A small image VQ-VAE, trained from scratch.
Training: muon at rate 0.0068, 7800 steps.
Rows from block 9 of the encoder of a small image VQ-VAE, named by matrix and row number. Rows with one number belong to one neuron. Each number is 128 + 24 x the weight over its row's rms, rounded and kept within 0 to 255. All counts start at 0. Numbers have three digits each.
After each neuron's rows are labels from the 100 images, of 14976, where the neuron reaches its highest value: "top examples" is what is common among them. Only what is clearly more common there than usual is listed. The data: dead-leaves pictures: piles of overlapping shapes. In brackets: how many of the 100, against the usual share in percent.
# fc1: MLP up (encoder.blocks.9.mlp.fc1.weight, 640x160), inputs 80-159
# fc2: MLP down (encoder.blocks.9.mlp.fc2.weight, 160x640, transposed), outputs 80-159

fc1.48:124119119118140155134143151104173134093125140108129140129106125091147136154121124120105069144146118133144144115130131147184119137139117131145118114112138160174109102138146146117066124133132130121147099125118111129113145127158130160123127108
fc2.48:129147128131143069128125125135132131156179131130128128153207091129107126087134115180125117109120158128092140130138115105091126100132137162081104123117076086101152145099139092183182112104132120122126126144138128126130126130132129058147116131
top examples: cool (47 vs 14.4)

fc1.531:130134144098146130114140111133144139091136108134105132129118122145122128115126109077163143125060128170149130075106127078106103139123154134093129139105077123145118150120143101119134190158150142134103132114152106120153101127090133072081090134
fc2.531:117147087164157105126125138094130135145162127085122132139174134099131132157125139160083107113198129049094130172110130130100127116119120127137114155141148120118143096130098152129127056132089126128141131158096148124127120113203138193165139143
top examples: dark (66 vs 13.7); textured (65 vs 40)

fc1.33:126093127099150112129152113135155122152148133103113113115104191122116135127135167135146091121129125136112152150182126104093128154128099084118155219095121134133152154097149102118125119121150136116113130144118115121095103152094127076104117144
fc2.33:113102136107128136128114151129128130096128123128152146167161081127120125134127058129075123164168130126109112107057126142131126117132154128113119081127137126171139119119132112133086156128083139141153156139128133130171134121137117134126104131
top examples: grey (96 vs 14.4)

fc1.358:112101130120142159150123132101166154133110126130126105097112135118185169121119150133093111156150102175144132127175126118146171092131132153121135114155094148119137133129094121095101078127142128161140129131150145112069092121101102124112108128
fc2.358:100124105130162117159127129113109121121163124130113149186115130097111157138132126133121120101128168078113128173071132098098117129130149124125135142126190124088177120127144114164119108110100122125137187134129128151168127111198141132132128145
top examples: dark (55 vs 13.7)

fc1.605:145109085127128092134149155143113105115108121148083130160149130112120127148109126113146144121158177126131110163105101119094097121121128141080133113136074086112146119111160118103131145104127135107115144145083160110131141131166090069109137123
fc2.605:127133201131154148126126122132147163116145150132128130137130114142148126083135117149088120128095065128167127115131127120162128135140113177134128132093166174135115160127125095147133097134125104111109109129147107126128103090125124126140136126
top examples: pastel (43 vs 14.5)

fc1.83:143128111143145155111146132115129106107090110160153142115154166111098151124107103117133129151055138117105136117138151117175137110141153127106154115179135141131106125114129128129138129122168151115134131125101121134070137089105093165068126127
fc2.83:130119170137140105132128120124144144133148114128107128167125076128177155150149147149121129092166085128119114139126114112085119108091129136115051118124119131098137128176127132151137104126106096170122141158149121133142096117148124111140130138
top examples: dark (39 vs 13.7)

fc1.79:137112110161182129125101120082151122139119126101062109096142158106103167100071086137117141114156133095144167095104120117098137163102124148137112134088106135148143137096080130150132124178148131154109130140083149146136150126154119130130142142
fc2.79:130116154120135120128161121130134139141128094175127115136127033122146123172170143131126091146113131116103116128146141119138092094132158165108129134195163138115108115189134120149127182105070102067167156137147117122134156128133112124114103128
top examples: warm (38 vs 14.2)

fc1.273:125111132096118145146107124110142126086137122149126130120101098083109137164103124082133132115151136114103137124142120143187106145110145098107132162146124147155155124113156110091126171117116132119117101117081134134123093148091124083102115126
fc2.273:118128153119180120107151174128129126152125120123151124134138125126123159129125141167129080108113128113128122149104117129114076116144131127128128078117095115133082128142119128175130093136130128131131127162129134174143144071126140186174153146
top examples: large pieces (63 vs 33.4); vivid (58 vs 14.3)

fc1.86:161091121120163162104078126121109118125110085120101143158090106156177155128141139111110171104128138109094115123123128152165127087156128145139134160076210082144111104129070103109128121103098149149171129101167146123143115145163160129114126113
fc2.86:136049138124059117130176147127108108104142135127130108131130129119109133088131138132136136140152125146147153121142144145124118146111082132101127094140053175115119130162141115128123131110170120107129169127122149128131193120109071097139119129
top examples: vivid (63 vs 14.3); grey (37 vs 14.4)

fc1.407:128132129157163132128129149182109134144127091132120143130112132144121166129155175109142129155107101183109160100114161081147118079113100149109067116135102171097174120163115146136168115132125128123089109110119185167151117129073114163147135129
fc2.407:128116111128160138123143128095129139123122178130129102134154112146112105107101099155119069116129203074154113129154127142125130162148129130128186170100140108151114135093130109142110133120098132057178146165104113113137149124149115112128127139
top examples: shaded (92 vs 50.3); vivid (48 vs 14.3); pastel (36 vs 14.5)

fc1.303:156094169128147127090127145123122111114135120107128144120125130122165128130129119103070085134130113106151168122115136107104122108151129076089141151153149114127119147143146144134145116119153090101153146139125123130146123142137099157105152120
fc2.303:127128129117148139113102128129148130114127101134131144119120096157128145125120098157132050123104149141126124116149105140135128145133107187162121122044044156156121164120127132071092132149125140144084117133130097128134150113127145150098120165
top examples: shaded (79 vs 50.3); vivid (57 vs 14.3)

fc1.234:129141150153128149125119114129163121137126167073152109111149174097106161086119113106142114132153095106116132146146109160138073104115135138136125126120129106087122131111138152110149152102123117124091109121142102128124128134131126135153150126
fc2.234:104146117155177120136138129121105181108181136133097154156117085127151143105142137148116116128101167123125112182082132094111187116116129129116133122107139122125142129124118105161119067135134143135141140145134114144140085080148117124130086104
top examples: dark (32 vs 13.7)

fc1.4:177125092158133131175137123116102115148138131139116110146116149066111119142125144110119122116124139122130109114099127161102126121130084173110102097127112169129100108119133141083073114119151133076063114111119160169097109129170115089126100095
fc2.4:130136150115169115103118130155104109078120121127176139155141106114124140099135136143097082115141151094131140148123128099132130159176159105139161128138133040128127128110183128144130098113113144173153158146121135151158123098140133151132107144
top examples: earthy (43 vs 14.4)

fc1.377:113121137188128139126092143083101176154129156131134127139125127133134099103142108136127134139137128144127166143138073151147143060109142135144107153092155117135137139143117120143124177114117124132132127124136141094138130047066114133147159100
fc2.377:128145127131143099159143126137127169097153137134111131132152110178088146183112123148109130130127085106141085130126141133103146166094132125120133109164090118126137097118112067124129094131152111136126077120130095146107090141167134124131138141
top examples: grey (76 vs 14.4)

fc1.39:121111152143110125058112138133165129104131123131110168126113127103128133097138109098146103175134144168164137103142132121143114157114134118078105146074116140129151134122170131142105129130100126136142122129082158119107151122148098133161086140
fc2.39:142118085127162109170120135126100129153175130101128148162127136140175132134142129131099115119126138106097117131083135127096121039161168136132145087129148105092130135132140113149125077078156128082143132145128124128162114105143119122107123125
top examples: dark (52 vs 13.7)

fc1.364:106121108112145101107145106172129150157134094188140156078135081129119158111117119078095101134142113141131142145128091159135147102163124152122130114181081140128148176129118139117069118137084154097129143133155152130100142133138119132104083140
fc2.364:138107133137131119133131134131118162114124146120138118162156192133142135144152116192135086130128138102119138098146133124066114136099096138097099136120137089133123103160161108111139136153118111168144139117103175133132097125141152115134131132
top examples: dark (94 vs 13.7); textured (83 vs 40)

fc1.490:134148144156149103081096121123091118144133106174174171125129088172147105158146164153123124162160120099148143109106142128172109101134147117109087110152134104155101109127175097127135074146106079136076109109130137093137128127134110161128105126
fc2.490:135132122120134173149151131122131151025127140107075123143105162096102157143131138100138100092093144134128140149160117114098150094121128124125197097143120089116192138129122136121120132097172156106169179166130133146146106140168167163141120119
top examples: vivid (65 vs 14.3)

fc1.130:155158132121112180148123113127118108129128134099106152121115133093125145140124090175129167153102145156135173130124089128127130147141136147130120136114122152113114120120135120125088144142112112126126157108136147125123164106193116080122111086
fc2.130:127069114106140109133145134167088138142175135137149141159144143141176126102174129130116106116114126097090116121096130132105142081120134133130131047128133112087174125131161107125124095066179130138128142145105160124167130114122083128148108136
top examples: cool (37 vs 14.4); vivid (35 vs 14.3)

fc1.514:129115138120114109139135096130093155130126150127082152149164065119186123141154139194097135100140150124140191120112126093126149120123110121112118138088115141129113133118171111098134120133118151094138198127135145145149113146142114141148098137
fc2.514:112083133126147140114099162127111135124129122150115141137056138118172173097129171102132103126100080164129132116129141097127119142109128073128127129105128140110137118147151128128128126129167141176138113131153141155122120120136125120152086124
top examples: shaded (76 vs 50.3); grey (51 vs 14.4); pastel (36 vs 14.5)

fc1.259:119089159142140114105118124108134119128135122141106120140128150062159188134123168128136127105116123135171124129093151109140174116106130108156150155160133131133181071132168145078132128153133132120127127135157125102177129122129156118121106145
fc2.259:133118152134128146139111125134117190091181161092115128114165117137130128132133103130095207128127097109082130101172091158128117144103127129128116104137120127126086137172120136161127128139127095082135128128086125126121123126188128124127126128
top examples: large pieces (60 vs 33.4); vivid (54 vs 14.3)

fc1.70:124127122127138127125154130143112130114124140150143159085103124151127112114126135181126140123115117064112153126156071151127127140156141123121109141111066137126122133112146122129119154116182154115129138133184100129128121120171174123104124110
fc2.70:124106128154130161116097120097126156129149127144120087194138122102168190140133130114113079105155150122134127150092180129123148114101146130102166134135194104141139095151129099141112113113072133139120116125078148142164128113116091147138090108
top examples: earthy (32 vs 14.4)

fc1.546:130089112130128138166157088127098115098125154148109139136148161081095173153112181094162116206114136116127113130100127117117105143127127161138144153091107105129096148114116108117122126137109116137151130133134145159136079134147178080127158128
fc2.546:128129152155127118106119133130130159172126106138145107113137128169129117100145088151074113026136085143124140098196108128136128101121098126117117113114156138121150134125177109137130132128116132108129108138129122066131156129120108119155123134
top examples: pastel (53 vs 14.5)

fc1.158:187128129138133128128130135131078097151096128128128130176136168127117143128130128129128199178119123084128138128128130123066145114127127128127142128116120142165161121114153101098164129089129128128128128135136116128128101131128128128128093121
fc2.158:128124128128054129101128095128128155128128128142128128128128049128137128128128128128119128067128128128128128128183129128175081128128127151128128128128128129128124128142128128133128128128128128080128128128111128128128148128050088128128128128
top examples: shaded (83 vs 50.3); pastel (68 vs 14.5)

fc1.232:163148137114146152142130150091110128126125128128090193057091110133115127127136105131121133127162074120137161136148121121129154181161130135133144120126128124067133127121099099131099132127145179131141139114142129161124105153110159153096132096
fc2.232:130124137128137090111112110137129133082150144124132093169141093059097127123139132141104101127134145122099116122129121133132128073158131107102128139129128120155164157128149112114132130125095053127069138128127153129146128121128126108143130160
top examples: large pieces (63 vs 33.4); grey (33 vs 14.4)

fc1.135:131101125112120126105127124128159125114133112146056159100170123150114128129126043134158056177045140136142128119144149141127132147131118135094070123100108153140141136138128153128111173185095128110120099128172112123130146109138129127126111120
fc2.135:128097130141140129162142150123128132203139139105145127131128129094141128153135173114082127112141132100121131131093128146113078097149181169128167116141138108116128097131080104150138078092128135084178156157097133124128138124138116128145127127
top examples: dark (38 vs 13.7)

fc1.417:152147117113085130109120125108153134145128120110152125131131135172128171130127099138141131142143093103104174178103081131114150116139132116128156075114132104128124133116092149121087075098144102163154102105104140132120157094085143125135108103
fc2.417:130137127153154164132181117131107151127133142140110135141129086141127166130147129142126123131075139115122117161148169114128108112088112162097138142129114153122136128127137127127174150114099144084138136180139099141140081129152096156131085138
top examples: cool (53 vs 14.4)

fc1.110:140115117128131119128145141102112137141105138134138168131171095074108116097142126135127140127106165152163137166156139161116126105096114165086169134146110095146129134063154157104125168079125151115124166116143153122137132121110154171132109148
fc2.110:113130120142180150118116129125115163128195141151103137135128142127156171138167147129114151125138083100125123160047101087128145114160130087130111132101175140104137132109110124158129081141092131118100127145110120128146081119172109120129125139
top examples: textured (66 vs 40); earthy (36 vs 14.4)

fc1.390:126126122075145144162178108127106097121149128111145131129130116126081143139129166163119129150092146129122172117147131117119102148117151178099102128119107130169149119135133121077146104111148115148146148150128127155108091149089148180138132084
fc2.390:129137098130138119120126128128127128129131153141131129111155112128131120049119110132125079122129146106138112127125113128167128119180128128145179128128139128102140148098129122173128121125091128033154123134128118119137180114149098114129135130
top examples: earthy (63 vs 14.4)

fc1.207:095125140141149177139136130119116130112112125134113118150062118116153157168121061118120127122118111097152063153111095121134163153099146131100133128122195099124151136119114136124110107137128078117148131127156134123123139124145113135098144104
fc2.207:132060128126063103127119125172133123125147127123145121112141146129132100123110128129120171159177134146116179087152132172152083126165080127141111110134116126110104140143129108085116169109138113140122127107111112120118170135125090101128128153
top examples: grey (100 vs 14.4)

fc1.208:088127135149138150130107138133146128111099133153126154143145090124149122125095107115138120140149150130158101115083114160142137166158173151092129137122125112118141108081116113122116124132158106128126147115133116142129184128140154168111106167
fc2.208:119153112101124128120178109108136133120145122099133133136137142218078135121129098130134092128113127151110127119137140126129114068120126127105124114134149127135110129185157128119128117096109119115123131131130132137127112149129099122123133071
top examples: earthy (40 vs 14.4)

fc1.3:154126106128128165129138122132160134085144132130145131037126136168128124127080069151144128126115183126172130083158116136086145138146123145128127143121114102132116126125147102125120146129128078166149124145156105141124114128148169133123130074
fc2.3:165128157152128079128129128128090128139128146134185128180140089089128114102206132128105112128168121114123127129112128130128128111128187156128123090156158104118169128124149106160128072072086127111122128128128160128134128107127104128166128158
top examples: vivid (96 vs 14.3); textured (69 vs 40)

fc1.228:173126109149143101119106108123095129083129075123144143136126125133129129111111099148129080137119125086118133089105138130125036118091114122187108140114162115129176100133116135148167127115130123127127140106072180145104091145124174107129118128
fc2.228:119111098122125154163155121113120130160146168149094106132156107126125143180144137076156104128137110127151130133127126122095147159131138166087144114157090128113084119140128115132100130105109115104187144166133120126144153127143095155117110106
top examples: shaded (76 vs 50.3); vivid (66 vs 14.3)

fc1.264:115139131131117059200155143131094119128114144166148125124185180111154152115128120126118110129109165101134133149093087095119098077155121170109147141098135155150144149132163170087093153126091140094147140146086130133114075131161102128139153155
fc2.264:136130109105175142101138127124143133126119110105105121138138059091106137141125134163120074131149131096123103133131131099142128196151128139137130141127062124137083127115103144148141104128116134127138142123148130126143163093123153170120123134
top examples: shaded (81 vs 50.3); pastel (41 vs 14.5)

fc1.601:059164172121146140097121142138128143109123100125117153137115129138128150133099107141133084158110108113126092123100123125140178175146122130142121116137110135123095138109146120092088127128139133128151161131147162102126160126094145120126133139
fc2.601:156135083118153093156127141111132128146173152143123135124153072117144106123108133144084103129128154127102128098180157151108114096114140133127157153115172105127146133143132107167155055124081121119124126137107128128117129084170138108124123148
top examples: grey (50 vs 14.4)

fc1.26:131142138140142143122108129100116102155148156107075140162104118123139132093083160128079121133109131129111139126088146140133147137091133126124164157123108108158095171149141149145142128103133115102130131132093124161151124128100122171139151133
fc2.26:155114167110150120107166118113126137094118093146138112114129117113129154184154122166153084127125118100131160119189128133126111168131071172127092108127093166128108127121128158092101146128120128094098127087147135109123150127121128119130090131
top examples: shaded (79 vs 50.3); grey (64 vs 14.4)

fc1.29:101124122085116118135179091107156107149159126142129113169138167185186115117173120101127062081129071138142171137123145122144138136149133159135171128094134128102133132114139092161136109103094135139144139115103101121133126149153125125126134160
fc2.29:129110144106127129127126159128141126127110106105115134141166085084087137193110102171104108140169131105118123136128111080116086140107120124103075155157086137120102128126129178109110133138103118146125147134133121142135173125159151160150141137
top examples: pastel (52 vs 14.5)

fc1.263:132129125091086123139164131089146126126142118150167124140166075139091127118147101144132129155087145151142139124112157134100147148097149184084140164107146128167111138072167167126083120125109143144143157143120104146135119158118124145085098152
fc2.263:125149129183176128118128139133128142115130080116105130129146154111128166131145158128126125108161095095105139193134114070131116130128115110125100131167127123059164127136102137113159071122111128122128134115132139125153100080146129129157169141
top examples: textured (65 vs 40)

fc1.372:080141141113128150110077095125155110172144141137143181099146131118094155138103115136132144149122139088160093121151111139176093118139141142085123160199090093111117086111124148131072157117118136112176146155126160134136120099131142128115118115
fc2.372:149131100131124109135158127121124131069144155120127127163119131141150142087136105129115095112123122122101177153136139126088134106132123170145133104081179102119183141135192084116139066109126114150123116122132125131149126141146108129149115140
top examples: dark (56 vs 13.7)

fc1.200:159143124177128176141089131143184125082132157166189124124151125129143155119141106110119102153129137151143134110096127121135078127058121127104087126152137133092139108135114162118104104143114106130146117107074139183127138123133080088168100120
fc2.200:128116131128141126148156128111099119141160127115119132131129144129118133133126145148117115088127188079100167137129128127088130108147183105128188124115165113117115144125146102121131092090126153052163154139121141102174146116161119116150129118
top examples: dark (84 vs 13.7)

fc1.415:154096100167153158162126089100097128136118137104127100149101125185141109147115126114099128160120103118121140127142137157149178120119127164145122125114133140129117114150073134096125088120143131161173122080125144156066119134104152134128101099
fc2.415:108148143095131149106132105132123113117132134126134147160130119100086157112153116163128067090143180110120144145112143102104141120149128110095147123125177074110149143128199116149110111107098124102107164144127136112148145116144094132133114144
top examples: earthy (44 vs 14.4)

fc1.309:129139135122127085114111138111135166117107138176146163103125145125086149170127130131145106126133146125117088171106118169138145168119133129114124169136107079109117128112102167114119118112146129105121100102108152168126130145143149111140069095
fc2.309:140143110114148131134148128131127128116133128137065117147128103130126129099112109178116128130111095158176136127142128064131128120118155124127126128111158139119147128129157081187132117096128128148104119130189109133118124078087105114123133131
top examples: warm (44 vs 14.2)

fc1.540:096167130101113155125130167166168125132153159114114146147177095120095142129093109132102149129105147114132112143140096135162130130131077112147149141135122065124152138082143127107098141088152132097122146118108120127156128102165100107167142141
fc2.540:145083121126136121112135093141115131120194140124152127106124132138169117123133129159106077155160130148128128127133168141134136145115168151127115085095081162123101165112136117171096121127120084132144110103155167139115117117111126155070098123
top examples: grey (61 vs 14.4); vivid (37 vs 14.3)

fc1.486:129113124128127129124085110096105161121103154123131123107158139091145073137154147117112121112107099173128165100147125122108155140141177175111170114150094120111148089128130115148153084142104137167104117154132124125123137117130125126089129142
fc2.486:128100126134155147127167131171115150126139124124133125138112123148126142143104126150128126151177165098130118121066132135163100135121056123130113146138155141124133177159176122151075135126107128066146173108118127138156106068118088151126112098
top examples: vivid (99 vs 14.3)

fc1.470:125149164123063154165146134071130149141152131134160102110113127122141143160140134104089117143154109113087133164129119155098149144149132149145108184146120122136138142158089138162153117148089137105112105064106098130110129155130121124158125115
fc2.470:142127094176167119136133138160156151128127128155052151128146099112110138065145153133141104128102171126133121147134131081115101104100135125124132110121119128107078116114109172106106137143118127129135137170129126133146115074134172128123130148
top examples: vivid (87 vs 14.3)

fc1.169:147142141172122131153146113133126151095098139129187108111125161133136126113173143134126115153151137080098134149123063130120119127153108114064113124095124133102165116124129114100122128136131148141147140094137108119112134147117095130144127134
fc2.169:112112137132125123076127113119135130133215104100128130158184073135159185127124123129119170123134105129129153136141192123107121134069128134129122127155138119130128126155110114128128117127150124126129124151120129127128099105157129129097121129
top examples: vivid (67 vs 14.3)

fc1.55:140123142113123143173136146131159123130152141137131125117105103151119116141145101124167129126157112158139150117128169127109099097097137172083105136120112109129079108090208113113189112123115146112156127102088146088103103123119134135087128069
fc2.55:127126116181175137121122128125105117128123126147100179135178110128102113127145133134114118129141137073126105132116093084130144158135159111164136158171111136103159143114105128132102104128086137119131130169133125122136125080166088159128145153
top examples: earthy (78 vs 14.4)

fc1.149:131151137140146146130137146097150121102133121124074132115128086079115116110159144158104120154164128107119158115120109150144111087132083128102117138139104133121158112151138089123069114116139162153124163121128099142155145126121191124148064070
fc2.149:097134160134158175107089131130123151095138118128128128164161130136121159128123082148127125123110172130128161140147124128172170116064100128115150124129112086166128139073128111111128120124155089079126108139128130091158107086078116164100131137
top examples: dark (40 vs 13.7)

fc1.467:068109146155133133146091123146163146093120104177148143125135120171139129126071125107144077148148090119108121149119126170128109128168127159127171126121141135143137112084135094089123137090162106123113160123131135133125126105113128139099099104
fc2.467:128149107131152122114164128075128136115138182089121127166148105110126130143143127162112130089122141125158119175118129109108118100107136111127121126128116126099130128152131123140119098128112130156125122135122133145107113139126149122144134147
top examples: cool (40 vs 14.4)

fc1.34:113107134111132129094128144136148171159181155147144138104114120113122114144147136145099073112100122129146123155081166101106189123134124139143079139109119122150130124134144123110079077135082160087133139126180106153122126162098113120115131100
fc2.34:128117071144162119191124156126131138140106100129082128124118128120169115136145151096155156130136105126097109127129116135095087130120132128132128116143121137099123128127136149139132140126222125176129124127082126111140123074197122132127123159
top examples: grey (54 vs 14.4)

fc1.418:126128116124099126147147117116124137119103113131151131147171142145189129141097103159128164078103094154123162149138139122144120122173172138109124171089096135102118128107137101138161102120111144103138152113161138133108114128139112153140108115
fc2.418:159090138146163182127096132131129159144130121158108128138108085111108126199151138068157123132156136127131112129150124110120104134085092106124126106129128129140097089138124133129112166129073098115130144159093109135173145102143112144126129145
top examples: vivid (98 vs 14.3)

fc1.31:127079086103133117179149119094155126110150125127086102126113144174168168149126135149141150145135120118111148134105128136118125123148156099108127069177125142162128097125129137176139126115118111136111127135141145105169115136147134116128117143
fc2.31:130136201131123151090128118129131129121128102128156153149131124106112179104117125125128087102130142128106140158181147096124141110108075163106123138092189089120152154122139131069120112106154140116138113099141106121138117130130124153123094147
top examples: earthy (40 vs 14.4); pastel (34 vs 14.5)

fc1.423:168071126117146105110140144104111143107131102129074093163113102140113146127110088125136126133125099133110173126133140143147136143143123098143147112162170114142137121126118136130119137131124108143133101128103138204127119107132112117130104127
fc2.423:125153148083128155123108135147121129120187145132148188127144128128123128162133133172128049096104157136128065114120119143123148129129142151102080131083039136136131153102130116077127133140138116127087131128142128084130142108152146130131124142
top examples: grey (79 vs 14.4)

fc1.460:171130102123131111129117113115151133128139108112085150158072110113120124095122122167110135139125117106117153154126080107136155123130095080129169145159133164135139176097111116093136107140118131121115128143166182134140142143116143122089152148
fc2.460:127090190130101168118141127132118162118074122138155084120150130137098177156125132146130106122132135124140168119207169146132106137127102164081130114133111128118101122174130112108124151119118115089151130079127131125130136111112112123130114130
top examples: large pieces (60 vs 33.4); grey (39 vs 14.4); vivid (36 vs 14.3)

fc1.195:120123115109135098197152097131111101124135130156110121122143149081146114154140126093134129123112128152161108122157102148131112138153125154130117126167125153076109155135147116115102141151085149126089160122137128177133130111114104101088126160
fc2.195:133126191133143140064117130167132170114131121126148119132120139141106171113152109181146098120137126122138137106153160111127137144109101122085122125125123127130120116183129107129130130130116068112146098125127138123131112137134130128152135129
top examples: large pieces (62 vs 33.4)

fc1.274:146161167129153142096133101120091141093113146104130080129085118143122127148160122098167101107118143163119108128097179150137125118184113130143128109125144111068132128165099130121149154147134113136128129091131118142108170113142137100104161117
fc2.274:131095089120124095131109107147151127142176114137146155169139124126134128107125094148104075177150114131115119121122128115128133129049130172105113152128084149178149127121146103137122113127091146155125128172135149130130126122138114137098102131
top examples: grey (91 vs 14.4)

fc1.261:097158107054121146090120157127105121126165153195166139103125114117109137127109090130172116149132126161117149118143121097079082150098166186116138142138107116146173103151168122084112111119079079100135136120127155177113116058126120120122124137
fc2.261:129104201130161166143111102150137160074128121080067111154128139112163147141133135119137127102111128122113118116099123112176159102105105117128122082126114119110116137184103151150138120147172154127089145141088120113192136115168158158092111129
top examples: grey (59 vs 14.4)

fc1.518:134139198150127126147129143153140137162130128132119121151137134094121118127113137132130155143119143115150157163133141131134173123088128082117158156099134133088110129088113161073098141112115160141105160122177148123145133115144182149131098150
fc2.518:112153092130169134139120129110125169087177159084107141124145132150155133143126137149084128125123081127125095114124105122124148129135144131143117126127144119101139144152140100166124066124171109122127108123112117151125058097173104099114137157
top examples: cool (35 vs 14.4)

fc1.219:143102137116121132134128143116121147128130170108161151123178086121148089060167114122159105115140071150127143152129114128183147150075134110103098176115158143115160134118133124115083133133130098136134130161132111118125156071100114152117129110
fc2.219:113133118176121133125128126128157163110149063139083125129070142138108130188105160128139153105124180128112132139126120117088117070173165149126144102139123087143107124124134126066129121127132122128143129129086083149130093139135125158127130128
top examples: grey (93 vs 14.4)

fc1.102:171126153133125101119123197124117125148141161109114123199134162112109105107142129167116140133111107093114141136126150110095172133129126103088149104114145167166130139118165134109133145129124113093163160131133129142131138170137097100102072092
fc2.102:124126110151139107130117082127129138126133123156129128125125090150203129095127140119121129124128125123138122116137116142140073148147125198145119099126125128108123118135143133178095127126146158127124099137099129115120159070075095120151133131
top examples: shaded (86 vs 50.3); pastel (38 vs 14.5)

fc1.573:160105130151170145110128137128143132137125120119070154145106091136133119132141158139123148202125155126150170115152167096152128130139082169102132138128095113130130137121131120127120127121140123146179114120140138127075132128153158100135065057
fc2.573:111121132121133134121122103133120143123117113114154130144132141125110157114142117154108088069130156085098129148094135128100133115153097122123144110127178129113119129123161129110109123082094115063139158131099132110152158106134105170128154159
top examples: earthy (53 vs 14.4)

fc1.519:146115107124127134107108172113085135104142099125081106160081124099121140119111139109101169142163116130133130115128184129159183091159097129115146130127159146134157105133176170137136132134132137125103118183075167103103136114052112136175124132
fc2.519:126138166131141124141168102130142156131134179128129178127175128197130142124135140133167093094076133119129128128145114130106082140055129195126079106126135120092105157123119084128118124123133063117140154129132090127164126146183120105097124129
top examples: warm (36 vs 14.2)

fc1.517:113126114124099148090117144130119091137150147158129133122158082124141156145183118134112088126113154192164164128152160085136145180117117110098137135097122136121165096163135150102128105072102109109150128119104147137150143170117104133097101099
fc2.517:124071149144142114155128101128138154148159128109107118131109130131181128145128160127129202114164082099105139120135127136121097107076129146124100097118133148093085126192109119145142136133161116140127131129121097117136136061187094114126127134
top examples: shaded (92 vs 50.3); pastel (48 vs 14.5)

fc1.609:131111116112089122120124145105121161126161133160165113116132077122128115091085130124136086131110131158107132118152146152146183121122089199092127139105082126173127073105142134187112130133138113136138127109059159148138108132131150179130128108
fc2.609:111147099137196141128128127118132134132160121114090153161154151090130136126145174109116120112144112101124113169072127078114130108133188089127126145134161108092174159114124128119134087127107146130105134135160114132169098076172123125109115157
top examples: textured (78 vs 40); dark (46 vs 13.7)

fc1.434:122117127123096145170124070092108128184099096143164118141114125141139090097152137123110102102109149151092146143151136088145151116094147122126123104151121125136139117133195144036143107139134116114157097155133132121160117095136114142147131130
fc2.434:130172092144188098075154152133126167078153167119121131138133119138125156143093125158126115182130099120141138150115103131126130119133150146135133147118125095133141145106108102225094080129108133158101117156126120147139124128128141122108131128
top examples: warm (45 vs 14.2); vivid (43 vs 14.3)

fc1.284:102077167151102101140080170133120067127127100105152123114090136075126167152128163084136130137145084116126137128116116136158166127166127109131122149163118123123125108166146101124203086141120127110127155068123153122134094164099148088156165107
fc2.284:132132116115175135129128124140170183146151139141116153137191089166130052126125075145103117128121150101128135080158123127098100149065117138134128123078122134150107145134107129134088150137121128078130110157118100129117126105209145121113122163
top examples: shaded (76 vs 50.3)

fc1.8:149158125117132167149134128157141122104129132129101132170149127131115117113129136136098147149092096107129155149115125078131166127159134118144081163080141152137132105125124126125159150119136104128141130137063131152123114128167106176129121146
fc2.8:123131106123129122131148121108113104170116136132081138142166101116145134126129130110152059115131137115142114136128127094127133155096128186125141133148126128089133128163110148128091111103107126139145130134170133133124162073137130128126121110
top examples: grey (69 vs 14.4)